python train.py --train_examples=97500 --image_size=32 --objective="epsilon" --cond_dim=256 --norm="rmsnorm" --hidden_act="gelu" --mlp_ratio=2 --layers=8 --beta2=0.95 --beta1=0.95 --max_steps=8500 --batch_size=384 --lr_schedule="wsd_sqrt" --final_lr_fraction=0.05 --warmup_steps=1700
Rows from block 2 of a small image diffusion model, named by matrix and row number. Rows with one number belong to one neuron. Each number is 128 + 24 x the weight over its row's rms, rounded and kept within 0 to 255. All counts start at 0. Numbers have three digits each. After the name is the row's rms in percent of the matrix's.
After each neuron's rows are labels from the 100 images, of 14848 (inputs lightly noised), where the neuron reaches its highest value: "top examples" is what is common among them. Only what is clearly more common there than usual is listed. The data: scattered letters and digits in many colours.
# fc1: MLP up (model.blocks.2.mlp.fc1.weight, 512x256), inputs 104-155
# fc2: MLP down (model.blocks.2.mlp.fc2.weight, 256x512, transposed), outputs 104-155

fc1.398 102:135113093111138099121187161133091093099123152180135073143131101125148136137152103143123134182149105131120097149162163146119108149120139107112068169108145077
fc2.398 095:130105128109048131133125097132101086107072087089111131097124095103122151094130124129114131123127116137157125098100135082133086174072161093106096140053138105
top examples: teal; purple

fc1.106 088:109120141156125130121127115179120167137093117098142132140117118118121128135112178147164124100119126092125135165111137138092120127145176124116095127082128126
fc2.106 112:103110145141097132146072120155146140121141125100118126119086100114178145113131092158121138133143122141137132135122128118132076137124099160120091105180169122
top examples: orange; pink; yellow

fc1.26 108:067108074146120104080113124141102151115091160125122151127142130155131143118104130155151140133136112109156127135146097104130171155157127163105132124086158131
fc2.26 089:091129096169114161142137173099128116111101117120080120111146106115159124125145139097126120169092117127132093086135126119131114119142165139106166128109066154
top examples: green; brown; black

fc1.435 084:146101109124101126122137132144128147117132139134149083148127149115144120119125103121134108129138127116149171092124123123161119105133146073146166163079118118
fc2.435 081:108139143105131103135141130144137096178094145133138114065121172180095131118099115103127150132160122160126103118113096138124133101093136166101109134168141118
top examples: orange

fc1.336 087:140095185158120137142111138090149161119137101111166133141109117137121141117127112164083164144124106134149132168093114068112130117140142129107073131113172188
fc2.336 097:120144195147112125128114121158104093129093115120146150098097138118143158112129127131165114121142146116109116138157109180148142052155132163150148183092084132
top examples: black

fc1.231 092:124172130157143178140133100122105128137135104111108105122159115127153131137132123158135111102172091150150117129135157130183112136141137116168118114151140113
fc2.231 083:149097161180100083127085141115174131125118117113134129144187106125143140148136118162132129143091066095113135112132121120102116146109132134182116103117102152
top examples: blue; purple

fc1.299 093:159122144131105134120158111159158141168116091118107063128144082119115120109131143118070122167105122123145112116108119115155130116160089144127086129090117131
fc2.299 092:079137126097159123136146141121137142099147128083124076117169137154135138097093159115154123141164136140116120112132110166105099088115111100103180139141154134
top examples: white; yellow; orange

fc1.276 127:143147138128102132136093132095129160146098123098131132136136088139098126154116105089124145130146159148118121070105151113128146095154094153122144109140108133
fc2.276 141:134124115123134135133087105157141140093162087080141168110131079109124127175085090089114093136111146129100170066174159140133105114113134103102128133129161140
top examples: pink

fc1.96 105:139109091169102123160150092162123163148109185119128157132142116101155122120124085189142087170095105145136145185106146114127092143087120105107168139120122114
fc2.96 098:111108118149158112132098147149137098132170135120096134120114148130126182148161073162095125185178138142105108132118071088083131120131132122112101138153133138
top examples: red; orange; pink

fc1.422 104:120144096129107123104140112129120101113139109153171141114103102152105117128148155160084149152112138120111096114119207114130157092161151137127093147109128135
fc2.422 130:105136079130165119131116077106118149157137099173151136128112095098090123139149177134130119144156096120126126094098179160107097105120149145115136148130112114
top examples: brown

fc1.309 112:166103095120172111103134144143130127166152159180153125144132117103142145123114134128117154129130118123103134154153117125102106132124130090088148156171117095
fc2.309 108:109097136158169125117108149122145123109123111144090165092131095109163162138152096147162146092144144153122124154130082144171121131155122141095147166139154124
top examples: orange; yellow; pink

fc1.367 094:130059156158107135146148119158143156173082131095102125115130135110131131161131118141144137137165123164118075168139136152127126105142102174160145117114091137
fc2.367 111:145120167125180139131122105120124132125137156141102153133162108115124137103116141115127178122126191123117108150160133107157123081148159152145107124154134165
top examples: pink; orange; white; yellow

fc1.316 086:068151118100140120098100142111194113119100122119108113133112126102098115111118153082161170106126094127142126100087172122122152141166136144117106119109142098
fc2.316 097:159136155111127143111150116099139141168159160137153089088145177154137145133146166134126159116134126103141117169090138121093111110088145127144136148151126129
top examples: red; brown; purple; black

fc1.89 097:112179098131116111146112098093153099115090159095138160108111149135128179160116133122150111112136102134114165100112125107145132112137123155146141186107100086
fc2.89 096:142099121118146165107101165131138155161131105080117149133101172111078151139098125131142171169124126123133125107141117120103152098130105119109070167158144175
top examples: count: one

fc1.200 104:121121095078124129104122111081130125156134159124150173131125113142146127123169099143153127112150102128122118152130095133122107133134095156124129116104115094
fc2.200 114:103158058145127128150122154209173159117118157121157143116124141119120086115176099137115151129096117138114131133144107132115151129146137106099089156186130130
top examples: black

fc1.261 115:142151097148123108140122135097076123181146156114119116106146134139147085122120152137092165102122139088100141123107142143101119128133136135186133155112126132
fc2.261 100:109121095159156110150084095136093111124163101129157118147111113094094098138093161087153097117138144127116082114142109170104112111145091134104142143113137116
top examples: count: one

fc1.267 096:126085114087120136122127109114124101111203150131083156138129111131135166126159103146131111118143119116097108097107121090163115133120100124144142146108167132
fc2.267 099:090149113123149179153136107137113192154089154140121132118115074139148202157130120149118139139082129178094119099174126145119161125089098127132119091147143127
top examples: black; brown; blue

fc1.78 102:146105113136149108109132099152124122115099115081085094127153121161129145098122141150132169120107105141150093157073142139187113140107180155124094126129114146
fc2.78 102:128140157111111141159162112157164141112136123129139127114141136136113121126142128140128141142145156175116136162121161156116128120074143108122131139143178147
top examples: teal; white; yellow; pink

fc1.222 103:084104098129185120075120150104133111159102105130164124116157121122111098116130080139092177095191109124107131117127134127140147147136125124140105106159114121
fc2.222 099:148184124127115140168113121178108129135107109109125125133120125107157128145102077200113152140115126159107139109110123089117106147125139107135146102140148142
top examples: black; brown

fc1.284 099:128118132087092150150128118073110135154116080120157089115174108107155085131122128139166109137136101124136159113107119152128166118088126107173167121159139134
fc2.284 089:093121146091145126078110158168166118084132082126115099111144081120139107132146143114097114140095134114129111122153111090111118171144138139142131114109126143
top examples: purple

fc1.262 085:079117090117127125103133151094133140143128137084145123177136160141117132124126131138150115099142105141125166125128116130090145111124117137133098159164121109
fc2.262 097:105117097111127102127120111149118073140155150124156174101149188171144133112124158103105128076167146123134098108122107143133065124151123113150175113131085106
top examples: blue; purple; brown; black

fc1.44 150:161107113136123154124147126148140118124165117126116118080134136150140139091128067135135089111122122119109143120157148130127135123146102133179059127161112145
fc2.44 132:135126126163078122111116149171135123161127093160134072147139142144136127039127110110141106129070147118129136137095108127171106121139153133104077104103099126
top examples: purple; brown; count: six

fc1.323 096:110162145148121143120077165121144147121111168095117149120151166143143115102111133107100132106137129111116186153127136162126089104157126101077124090146094130
fc2.323 092:104123156112140104136107132132155120149136162106136117077086124094130135134132099109144110127051089151122129113140135090119153173156125132117168155082158138
top examples: yellow

fc1.157 100:100122126137119134154122098102130134120164100143109133092154132127111131130127054119086108159159172146111140176205166123122139098143123108133098112137107151
fc2.157 116:141134106110129125120170142167151168128136121137135092157150126133114142112137189173041103114120116155114117097173106182136161148115131129155150144174115138
top examples: black; brown; count: six

fc1.117 095:141160118132156126135148101101087119114119119069063149136146108124118122127139128149146125088085099160121157108140110159157094098117131108153132127151119126
fc2.117 097:105117123148138161117131136132161110112153125094090120150122124109119122140139128143114112096158077138133128120114135124091154144151116133124115117090126118
top examples: count: five

fc1.155 112:101149131105155125129185135129129160116130136130136155129127116152119122139115111145106172122134147104126169101096139162158152086141097101142136158101122150
fc2.155 111:145104107168161123115184135108122110163125132121156130063124077133154127121126130122144101162140174155151091110134072143118135123130144152143120126091117118
top examples: brown; red; purple; black

fc1.409 097:145132137137145118132159111110119134141119091123131136142126070137123114101158144102095130141156150150125149108106141117139143155053129118175133130123072158
fc2.409 107:168107174116120144125148117143075135150084130084171138110123161148121153141149105125121122169179143098104117129109160117153104110114126125125118099128166100
top examples: purple; blue; black; count: six

fc1.92 100:116101125119121109112106137116126126142122133086091076126121111156134087137130109128098120156100149149123133100100149146121166083163133146132172123117176136
fc2.92 105:122155107095129162161102103136148159149139159105121098111172118111179110135140118129127120160125130120097086115159118116170072129115123111144133126136126148
top examples: white

fc1.288 100:106123144128106132165140142127134163123128172163130112094118108082136085180141092133159147112144127135135172177148097106120096144156104106097135105116134101
fc2.288 093:145138122117140110112124107148124133150084159184160134138124121205124104175139109089104101128129148147121110153123090157165148094104140115093148087139127146
top examples: blue; purple; brown; black

fc1.330 105:111157125147134097122100128107107118163073177135098119088126109151135138146117142096128124132131129139122103092137151120169127101166129111157109142160145115
fc2.330 097:127104124110151166154141118125118098127074164151154118122135106168154128127138133079139110112176171114090106090143087120080109132123079101103115119090188111
top examples: pink; yellow; white

fc1.349 095:109177149140122150125129134108123122116117146085112110084107160160105111078112167125133153150094155152146148151111149083136131099204082112148161144114147133
fc2.349 104:182084082141133119153107111107121104158083118098117118133126184096122093043158165164144099168139154085129116134105175146170087127068128141101088141102125168
top examples: black; purple; blue

fc1.318 109:105057137138130157137155113136149167090136099121122172111117101116133080115156135114151125149124161111096117083141129119132158127131158111083132137133195190
fc2.318 115:123191122125129106139097109106144158101136105109116159139105125144109105123164147149101126138140141105103158096158156094120103114154133126107119124147095154
top examples: orange; pink

fc1.227 091:110145141100122099139101110160109127127117120113094186106168114139148128151117158136121131131099096161121149148123176119132163115153118075142158117115122122
fc2.227 090:103115099096108114151089151086128118143139142112104143137155088108115150113139104143112115125134096096074107116134135144068129131152106125119139138140126072
top examples: blue; black

fc1.136 114:122137141152141091149104107101116116136135098125130173106120135140116119178155147118102148138148115154153118125077143091104131065168118112103100126167149118
fc2.136 108:150122134132144140117105143168138115133084109143129163152137156065147107222163130129150124151117118123151114110178144155164106102067105112140130124089107171
top examples: count: six; the character N

fc1.477 117:135117099156144133129175118147121157187163122129112138130096157101144125128138118133111107131100131153133145142156183143144163121152132137120075119129181112
fc2.477 136:135127094155110158132140142087085131094102105127087130108104113177135096137152126144123139157106099109184112137123125127091144138087167141094157123092111141
top examples: brown

fc1.340 083:132132144113168151119119120120126132120122141118077127107159121152121103126127147114144144087137122088130157089109143124144115165158177094168141145148133122
fc2.340 086:156130127106090110146127142100105124127152144135122113111087139124129106145131127138126118138142087162137129125135096130111153092111155152113102098120100152
top examples: pink

fc1.77 095:099134120113133159066114145130118106145110129180156150097097134123136116132138063145115115164157133113166115153108135112131065130127137135123166116092130138
fc2.77 104:139159137120103120183118095144143122107146147197147166149136114136117164164136070153131122165106147161148136171118123150130181122147154148109123101148117162
top examples: pink; white

fc1.242 100:107108118125105118116106124131137154131086158144152192116109141119114192120138160118124164132141133131110144162098119129122154134132111129131124147104096147
fc2.242 111:152120134164099177109108179094152121133119096119135120148106170120109167114086150108141196123172161157150159126149149109079191116131144087109107153142112170
top examples: count: one

fc1.510 092:142149152165121111119079198124075101136111152123112116138127126139127130148154127144089166144150121103150100151117143125115140147134094125151118105098115130
fc2.510 102:111115140143145196091085095128149152100166147103126138106114147142091177168090129143173174151120150147135154174127141102144120113117123132129096113104079143
top examples: black; blue

fc1.461 106:141118103132136134105107093128170164153104102124128173151142120101122106153136131112150134131137135104129158084119105125107129136119140119128089154160085120
fc2.461 100:123130085105176132146132149128105099118103112111116142143108145124133134133142138133129106112115136162128112063123107150073094126162122095116160181120172115
top examples: orange

fc1.53 106:075115067093081137113118115108095161093136138129115138144134156106165133123149119130128108141166087144117100140093101128154126143126124153169106058172153126
fc2.53 104:141157139115158090123141176098120123126135120102136152119135158144089105131126143133161178142112102130124133134165139137151155090112153118162124081100132112
top examples: brown; black; purple; blue

fc1.265 107:102101082123136131111128147130116127116109131122184125093123117118133159145139097169115137140166100104094130134175117172135158111120154101150095132157050076
fc2.265 107:159132141145066119165086061120127125111101106119187163121162151151115133141122130114138112120117145146123058144112143110192169150109153161109087135144173172
top examples: brown; black; blue; purple

fc1.103 116:144126133125137123121071135099141123104133153095145123072128114132128151091215101153156085145134119131141120131120137131139161095130139080116147145126108091
fc2.103 128:129134148137138175152116150080062171097109144141169133128139091147077176099099154154072155119102150125132122109124104076163130116130120119117183123132137139
top examples: count: six; white; orange; yellow

fc1.418 087:165153143178116109100137113120121097114123138080153120113147107159134132124129110168156099112104124152149115122111092168170140170176111152131153143120112115
fc2.418 094:094066089127123131151193117139153130109135164092131166095173143103103138124142128161104155100138134120126102133134163148163085172108134142155164143131128113
top examples: yellow; orange

fc1.214 124:125108137125098122131107115130124112126174135137137118121140138124140180132090105159133113152122105169170076158153102102132143127094116117128130164154128134
fc2.214 112:139146142116142129140149136094135133122086120131135113153168122130132171141054090137129158125124145120132145140095096135128124121129097172134122130115156101
top examples: black; brown

fc1.506 108:105127104139099099102099110167076126138161162124133170148093123161117153110105152137141131105093116164152117111163115120126153164116079100123144161170143122
fc2.506 095:144113089101111098118116119143126157096139091151118143105104081199158135138149149100119101118116127128087112075172145092133130143071132175142154147139108124
top examples: green

fc1.379 128:142140125126134154133173127183089129115107114110157142157147136140110133060066106184154138114112096137116144125138084113123121194103153155082166152127169160
fc2.379 125:126139113125112127136156136092168152148153105108136126110143144108136127085000135204110086115105113142118117102139089142107132129186115123100098127131116103
top examples: orange; yellow; pink; white

fc1.220 109:113121124105115175106159135119157137119098162112149186124116138128107153095149142153136154143125122131147177153105112074115170115165134118105141137104080119
fc2.220 120:144165114114117167159127170131090158131123146091120124111117109137147198149101086122099174126111093129144119141137121157136157125121157108099151142148129145
top examples: count: one

fc1.170 104:113098153145142136133133140173159136138130152169162137120108101126147099149139084129127099161150109136122146144134117122104103106127138101167159088155133120
fc2.170 109:155122177136139153120121114125114144138085115091132136139138157097104139122139077153116137135156140162147128137120138125166102133101127119141114116132187135
top examples: purple; blue; black

fc1.445 080:137130142078129140122151139136131119129112129065117125136136082113147153140136125129112117124103131167122111143121130145141130160142122110138109145091135167
fc2.445 091:144119150126106130128095118093112116117139136092162137137110116162135158129124141094142125111120129063103114147117118099118147126111119113165112116141105076
top examples: white; pink; yellow

fc1.394 101:102131118120138168122102118101118105119141123133180111109134102107102108125132127148097157087127118144115104132100124152124152100157095127181128128156136080
fc2.394 083:171106144090114099104119148172101148152092134143167117120128126149175111141131128146138140108157137091116128154141133072146099113090141123158123131126110156
top examples: pink

fc1.4 099:159105098149079104133119139129110138142124117122110165150119133108135173136118112121136136114134115102163118099093125158126122172154114085151084127147104132
fc2.4 095:119172102135145134144139142146138129092072149130149133162144150099165112109157146128092128153114122166136152094140131141118110165126126160139154124086161147
top examples: teal; white

fc1.483 120:098144125121145126115157101106123114135133123166130090124120136085157127142124103086150156132133116146161158101115110101110128116133120131154178137106160091
fc2.483 119:122124113104161135105083096182123095077142092120098131131155069130123135152069080121102123145124167142121150070186151175142091119126130104124148135116132115
top examples: count: six

fc1.406 104:159085117109089133140148120131129159138143121104116132125119111168117143116123148122129151125145147124121139133147088155141150097131124107091171160129124149
fc2.406 100:104173126135139108123137078145135154151094137105156118157135110144141140125134115135101141137103138116115113113083112117140123108136118130148110141144101130
top examples: blue; brown; purple

fc1.49 103:122161113114114131136123123167164125108129162094134166106129135118134094123130146105132172127103127102110132131104118153146138138091102144102090114124151132
fc2.49 106:129058088144082169128130116074090143126108113141107152140110117155118116130105136108095115122114134140111138133136100090103143137125165139095130107106080156
top examples: teal; blue

fc1.392 101:145146124121126125131130110100142124097133118138124093135083128113130146140098140112133129143128140138120161128117113123129115095135109141135135132105115099
fc2.392 111:113174145082128137123135118115119113143099131141120076148134126118136149106135158117129134107088128129099121141091143124165149140150148103176144144111131174
top examples: count: six

fc1.212 115:129115126142107151121106159131148125127131177146108124116109117095129130138099152075089098095156138153150137136097149118101171100125110074149139090132078098
fc2.212 103:113143135098137086123136155123125129094104186181169138168139096167149165122121075114156134107152103157146145132122139147146112121187120145144135113109108112
top examples: orange

fc1.145 095:149112111161132145116131111123142151111179106150146079117114110102136119133136128120112131169129093108131142090137153077163165090135146095119139124134176171
fc2.145 088:068157103114142095125155123132154111114094125091133122130089121147105116140136091136163136120118148162104097113141145180115124144132188136167129125158097122
top examples: yellow; white

fc1.260 090:118131125116062101120158091148124142158136122117132107146118164178164142121154086114120125117157101148129120127128147139114170125084117144156080090156141089
fc2.260 103:114100132114186139107146150126152130132120135110114059120096139056108130099154100144125140151094100131119147130126147147139118093130115094100137108094179093
top examples: yellow

fc1.229 101:119109141103122087145122086144119126116115116147111120149112104129124131105104121132135176124127117132133143133111135083115102131138149098116126128093150133
fc2.229 100:137109162123087146150162109124141100100136145151151104126120132104114182123127115146127120152163125159136118147130138171086131086148142107110132147171135134
top examples: pink; white; orange

fc1.43 092:126129103098129173117136112136085111140101121123142128125130092150145117144148110122117116108127125149164121117132057149132167122104145179142115132128145118
fc2.43 099:125097148161183128110140121096176168170140106146112125119093079117144111128139154133196149121076115095150096127148141126128082146153129161144166108133156117
top examples: brown; black; purple; count: six

fc1.476 087:151132153116110135137144102104082154112111105138108121136113118097136119125128125138102109091162138102143155131127084126158154135125136133129136102158127128
fc2.476 098:091106124116098135098151140152125115139146143167121113125140113131095145119114158108154121127101129113143089109096146101133093095135182082140096098143102111
top examples: teal; brown

fc1.298 106:125133086166074151107107082181090100177119145135143185114156090120161130144118109153131129113147158113157125170120140108134113112158121134164111098159115111
fc2.298 100:112168127102145104144092104128157158095127163133156156120116118134120159112139099141093177132102148115129143129149100120101106099193131143124136100130140118
top examples: pink; orange

fc1.167 081:117117108139084189129147122103112146112140143130100141145137096146119119121110163120109126148107142095120111122117144154119121120132087136168152154174138162
fc2.167 081:147123130091138109133129125139162107151089138087160138117137143122128153138099145161181148100130143105126198111126134079142151135094118134130100157079121118
top examples: count: one

fc1.272 092:120107146126128104111150130156089111120080140082145157091141098087116111141116106180136132146123108120113137129111125096143163131106136103109070145147143133
fc2.272 095:132122148123102118174093137126118145114099141136149121154144104109127132110147112135139090157104109167110130099140104093130141102113091138070131140121175118
top examples: green; brown; purple; blue

fc1.431 091:167134123126142128115123153135129101135134101119136123155097114129122154139125121110113123137109131156094128089168131131105161132158122116140084130139094124
fc2.431 088:117114106097141114158156184134139163130102103152132142079117138117126041115157150109106164128152108159120116150103120119133085142134137130148161110151220110
top examples: green; white

fc1.466 121:113169148139105140123095132102119132139107122162156133154128131122131147146119131089106173145144096152151104158135134115133149135170111142127137120129141149
fc2.466 129:099134109110113114117132180150146134165135154168112129140131173159128161129117163124140144113137121145132086133079130149092143109146107110167112135131103145
top examples: count: six; purple; black

fc1.484 090:139164143137122134101137155110137090178109177097114123114117107133173126128132119109164119107161131128153120156081062157135129112165119162135147116118140115
fc2.484 117:149151112131173170137108122150127136150174124103133136144113142136124134114119108121134148114107120147130176118183122107146136138097115130146094105166118115
top examples: purple; blue; brown

fc1.223 104:148138099153111127101095108119121123119116134116190133119118100138128176133108114101118128110157122109144131140105100145133088113139140149083135184148174098
fc2.223 093:155139099163126121141097152128111108133165116107139120144124139101166167141100141127135094115080102077127156161136130106138173137124126125077152174121110136
top examples: green; brown; purple; count: six

fc1.219 094:162094122166129121127139142110093109163128131131136149131146164126112164092190123125125087117132127160136152118110132139119184128117125092118146139104128091
fc2.219 130:143124166115115140169106142112099170091125154128081164117141055096060193090103180130138161081121130125127101126134126046134106125116148134129164136129160151
top examples: purple; black; brown; blue

fc1.247 151:158122098129126137116077110085146111126141106132116121081119140145150111173156097084083142107139123134139123119119167130155146092119108118166137136123099074
fc2.247 111:118122112131116108135102148147137130189140090102106110098108156118113133200085101148131087125124121114134139108151100153124126126153102103098094125121127128
top examples: purple; black

fc1.180 096:127116108143118193125145155118159129122123109133151127146160083111120103113128160094151120107129139136123144088114130090178211059135148095111129161113159168
fc2.180 098:160132141155138080159134147113126138158095057123105121148134125154167114124133148127136124116128098138126137100131134174101105131096096146114119163125097079
top examples: orange; white; pink

fc1.447 115:160085095107162153125111111110132149148090143146141167130094150129097135084153110093104135134187106129146142089153125129166084104147108101134158132122116129
fc2.447 111:137169162139135152139150137154131121140118147107136154115167143144182198144102117148108124124068101170121128100108159156150163121139129139138166120105147106
top examples: black; blue; brown

fc1.450 095:172105118134077175158157115121116119104126114140099136128105081113148142096137183143141103093130122148127155150141138117151091131118136133119189131161130099
fc2.450 090:071129111120119157059178133128118125170172112146130125112146114115104133129100163103084133162152116107151070178119129125121148127133099109140065119136101145
top examples: pink

fc1.233 092:097130094164122105137114140155128072085104158126083136108093114138142107112136133168131089145126094089142115141136146119127117169145142119113109130122136128
fc2.233 106:150113133152135126102135097132118152102143152141078097109092133123147130131111106145144117156130097140131144168092082122150186112103151137150111138113130115
top examples: pink

fc1.143 081:164160065122176141154173114134155127134141108132165118149132106107177101125126134119131110136103123088175159147126107143130141096118132109103150164153138151
fc2.143 090:093136124156115155097143124136097148148134111134167106099140109136103096094138164092138140127138117121158084144133111084099135150161138120111111139166120106
top examples: black; purple; brown; blue

fc1.144 122:094141101127146126105165092122146134130138135135143129117127119122149100116120153073145147131141129133098120124130186133108162128142103125121119110139069117
fc2.144 116:149137165131160132164123090116154133101107106145137132129115122187173163164141107126091113151150167108124095134119163127159118129154122108129159135159168137
top examples: red; brown; purple

fc1.195 088:169155147109105126091151130157115118141083146113115164110090116093141176112109119129097113149108123151159117118147148119120166130127107121135164120133075126
fc2.195 082:139137171168101169162120158117130153145137131097129122155101081126120113146121099164139118119106163129133168152137113132135130103109132125134098127087132111
top examples: brown; black; blue

fc1.2 088:132144127141149132152116131107105202130123133104109161137131137138118083125155124161116140093123092148166151150141133103155098113066107134097158173151145127
fc2.2 093:126096135142127111111111117115124084126142155108104154126094117132179097124169114154126112100125086127159108145097082152132153139176120108113129162098121124
top examples: brown; count: six

fc1.183 087:108137123144180165139151143113160103135147132143114165112162103097128107135132132123117150102128175166108118119151150156061154164102075149128119151144105118
fc2.183 089:153133116136107109108163109123120104139141145137102160126145120179115096128145140124121102134120190092126107131109127124165089138129152121151187101170112124
top examples: red

fc1.362 088:137119096167096152171098087138109167118098142096123141138126109119145115131118131108140148124112130125136185097138156117117091089151097092163128101082121131
fc2.362 089:105112115179134118085118141159143068128151159120110132146121113149122082125120138107127096089157105173121084125122164132140134127092108087152144106162101142
top examples: teal; white

fc1.357 091:114117157109134143098146127098129092137133115135128094129102140117146088124133093118124099177100145108151118098137119079116148148182103129126173096129130145
fc2.357 084:124083116106123145110160097144063115158106127175126133133136129151149098127106137075110152136202090102182121116131118154109173151112153108161147123119140133
top examples: blue

fc1.81 092:196111126115131149123134131075108121108120125123125105119133120087122121140132110119118117115181128166130134118137137164145126113096120119132142139101141122
fc2.81 084:086097154123128110142127123158138117141113148120112122146122159147107108123140101100125139150113071129103082129125211114126122121110120081131140121138119110
top examples: purple

fc1.84 094:139108100125102132160130144127059124115113132082111119125145119145153111119148145136118123120122086107120179116145110108157096165088120146139116133100117114
fc2.84 093:132140125163154120085144126085161108142169130110099140093160127136083108123141140141162131118135116127143114144117115135096132151184120129140110121119123131
top examples: brown; purple; blue

fc1.204 117:139127130129138148118111154113143100180131150095117127132106116100106073138115116162113131129144134112132108143116122138125091180168128154147122114122081060
fc2.204 124:124125124115104126114116125103109131175128113152128153141153105177070121162076179116153082101146140137114127139073096099152136113078129099119157095113135130
top examples: purple; blue

fc1.388 091:125134114137115142111133183168178094125147131121112140127144067120155120134133081138157131103127113120139129107083162115153158145086105110109131149123123140
fc2.388 102:171108151153127138169159102081070155121085132117146126122143073143107136144129145149100182100133167168108153126169151137171132100156197149127127098136102179
top examples: teal